python train.py --model="image classifier" --dataset="numbers of one to four digits printed on busy colour backdrops" --train_examples=147500 --image_size=24 --crop_scale_min=1 --horizontal_flip=false --targets=["length"] --num_classes=4 --arch="mlp_mixer" --norm="layernorm" --norm_position="pre" --activation="gelu" --mlp_ratio=2 --parallel_block=false --dropout=0.05 --inner_norm=false --patch_size=[2, 2] --layers=6 --width=256 --label_smoothing=0.2 --loss="cross_entropy" --init="torch_default" --residual_init="zero_last" --optimizer="normuon" --muon_scale="match_rms_adamw" --lr=0.0028 --momentum=0.95 --nesterov=true --orthogonalizer="newton_schulz_5" --adamw_lr_other_params=0.0016 --grad_clip=0.5 --steps=25500 --batch_size=128 --epochs=22.1 --lr_schedule="cosine" --final_lr_fraction=0.01 --warmup_steps=1270 --weight_decay=0.08 --adamw_weight_decay_other_params=0.01
Rows from block 3 of a small image classifier, named by matrix and row number. Rows with one number belong to one neuron. Each number is 50 + 10 x the weight over its row's rms, rounded and kept within 0 to 99. All counts start at 0.
After each neuron's rows are labels from the 100 images, of 14976, where the neuron reaches its highest value: "top examples" is what is common among them; "patch colour" is the nearest of a few named colours to the mean colour under the peak. Only what is clearly more common there than usual is listed. The data: numbers of one to four digits printed on busy colour backdrops.
# fc1: MLP up (model.blocks.3.mlp.fc1.weight, 512x256), inputs 86-128
# fc2: MLP down (model.blocks.3.mlp.fc2.weight, 256x512, transposed), outputs 86-128

fc1.361:38 58 55 37 43 54 40 53 45 42 50 43 44 42 58 41 54 53 63 61 48 54 54 57 55 37 40 45 74 51 60 44 51 63 61 66 52 35 46 53 38 50 51
fc2.361:47 26 46 63 56 37 66 41 50 71 56 49 56 58 33 68 46 58 40 64 47 32 68 31 43 64 50 50 31 32 54 57 43 64 39 51 53 54 39 45 55 48 48
top examples: purple ink
patch colour: pink

fc1.58:40 51 58 49 49 36 36 41 58 42 58 60 29 61 46 55 47 43 36 43 41 62 57 53 29 41 50 65 61 49 26 53 45 37 51 53 56 40 49 40 52 68 40
fc2.58:56 26 43 34 38 48 50 46 50 62 54 44 51 57 47 51 48 43 59 46 48 57 58 64 37 55 31 41 41 48 25 31 60 48 50 41 56 28 36 57 52 40 45
top examples: teal ink
patch colour: grey

fc1.385:46 35 44 46 54 52 43 50 72 61 50 36 58 57 46 39 40 34 63 35 50 53 52 60 55 55 76 44 47 32 47 36 36 38 47 46 41 70 54 39 47 74 52
fc2.385:52 54 64 40 47 42 46 49 31 48 61 48 44 55 50 57 63 59 19 40 49 50 41 44 53 35 40 54 47 56 49 48 56 48 50 55 68 46 47 57 41 40 45
top examples: purple ink
patch colour: pink

fc1.189:51 54 33 50 60 37 65 85 42 31 46 40 64 28 50 66 46 50 53 44 51 60 39 47 58 71 56 51 64 39 49 41 54 43 55 39 54 70 50 50 64 46 53
fc2.189:58 55 52 45 54 51 69 53 50 66 57 45 57 47 31 65 56 50 44 47 45 48 38 35 47 52 32 45 50 48 65 45 53 59 34 79 38 59 37 55 50 63 51
top examples: purple ink
patch colour: pink

fc1.209:63 38 55 43 52 45 48 43 55 50 61 72 64 66 56 49 61 50 60 70 47 45 60 40 61 49 49 56 54 46 37 45 35 53 48 39 51 58 69 68 44 63 56
fc2.209:57 64 40 46 42 47 47 34 46 51 47 35 51 52 31 52 43 51 26 49 33 46 55 54 33 46 45 45 66 48 61 43 70 41 44 43 76 33 56 63 53 55 46
top examples: purple ink
patch colour: grey

fc1.337:73 50 50 48 65 45 40 54 65 56 39 33 48 50 55 73 51 46 77 52 50 37 51 67 53 49 42 56 48 50 48 48 53 54 64 53 52 46 59 70 40 44 34
fc2.337:35 57 45 46 46 22 64 46 57 46 53 44 49 48 51 45 40 56 63 52 48 61 29 56 53 56 66 63 62 48 45 47 61 44 36 57 59 50 57 39 59 46 52
top examples: teal ink; green ink
patch colour: green

fc1.169:58 61 48 50 49 64 59 51 57 68 34 44 47 19 54 43 47 53 39 57 44 49 49 51 52 51 49 36 50 72 50 45 47 51 52 44 61 42 44 47 61 45 52
fc2.169:48 55 36 50 37 27 40 48 53 51 45 53 56 64 42 49 40 64 52 57 52 50 49 51 61 57 45 68 59 38 38 71 45 46 40 38 42 50 71 54 42 46 36
top examples: teal ink
patch colour: grey

fc1.84:64 46 67 40 44 53 37 36 52 38 53 51 64 57 46 48 38 55 60 47 41 45 50 71 48 56 39 54 53 53 36 31 55 41 43 63 30 63 41 54 49 53 67
fc2.84:31 53 59 52 36 60 47 65 41 61 52 53 40 50 44 57 51 27 58 56 43 50 65 37 53 43 56 44 57 56 50 54 40 52 59 61 56 49 56 45 40 43 52
top examples: teal ink
patch colour: brown

fc1.472:32 37 51 54 71 55 61 56 62 41 69 53 29 55 43 52 43 65 59 39 46 27 34 42 45 61 63 60 50 52 58 58 40 54 45 57 54 72 65 46 63 54 72
fc2.472:64 51 39 36 51 46 43 45 33 39 30 53 45 40 51 40 62 47 54 44 61 49 56 59 47 52 60 53 45 45 52 57 52 37 50 51 61 55 46 51 52 65 35
top examples: teal ink
patch colour: grey

fc1.248:56 40 61 80 58 51 51 57 59 59 41 60 50 37 44 55 33 52 53 62 41 61 33 43 62 46 36 37 49 38 43 53 42 51 54 47 46 66 40 53 41 35 45
fc2.248:44 57 62 42 49 41 52 45 61 34 48 46 43 35 61 56 71 44 35 38 60 53 55 59 39 57 63 64 45 48 59 36 45 49 52 51 57 53 49 53 54 53 34
top examples: teal ink
patch colour: grey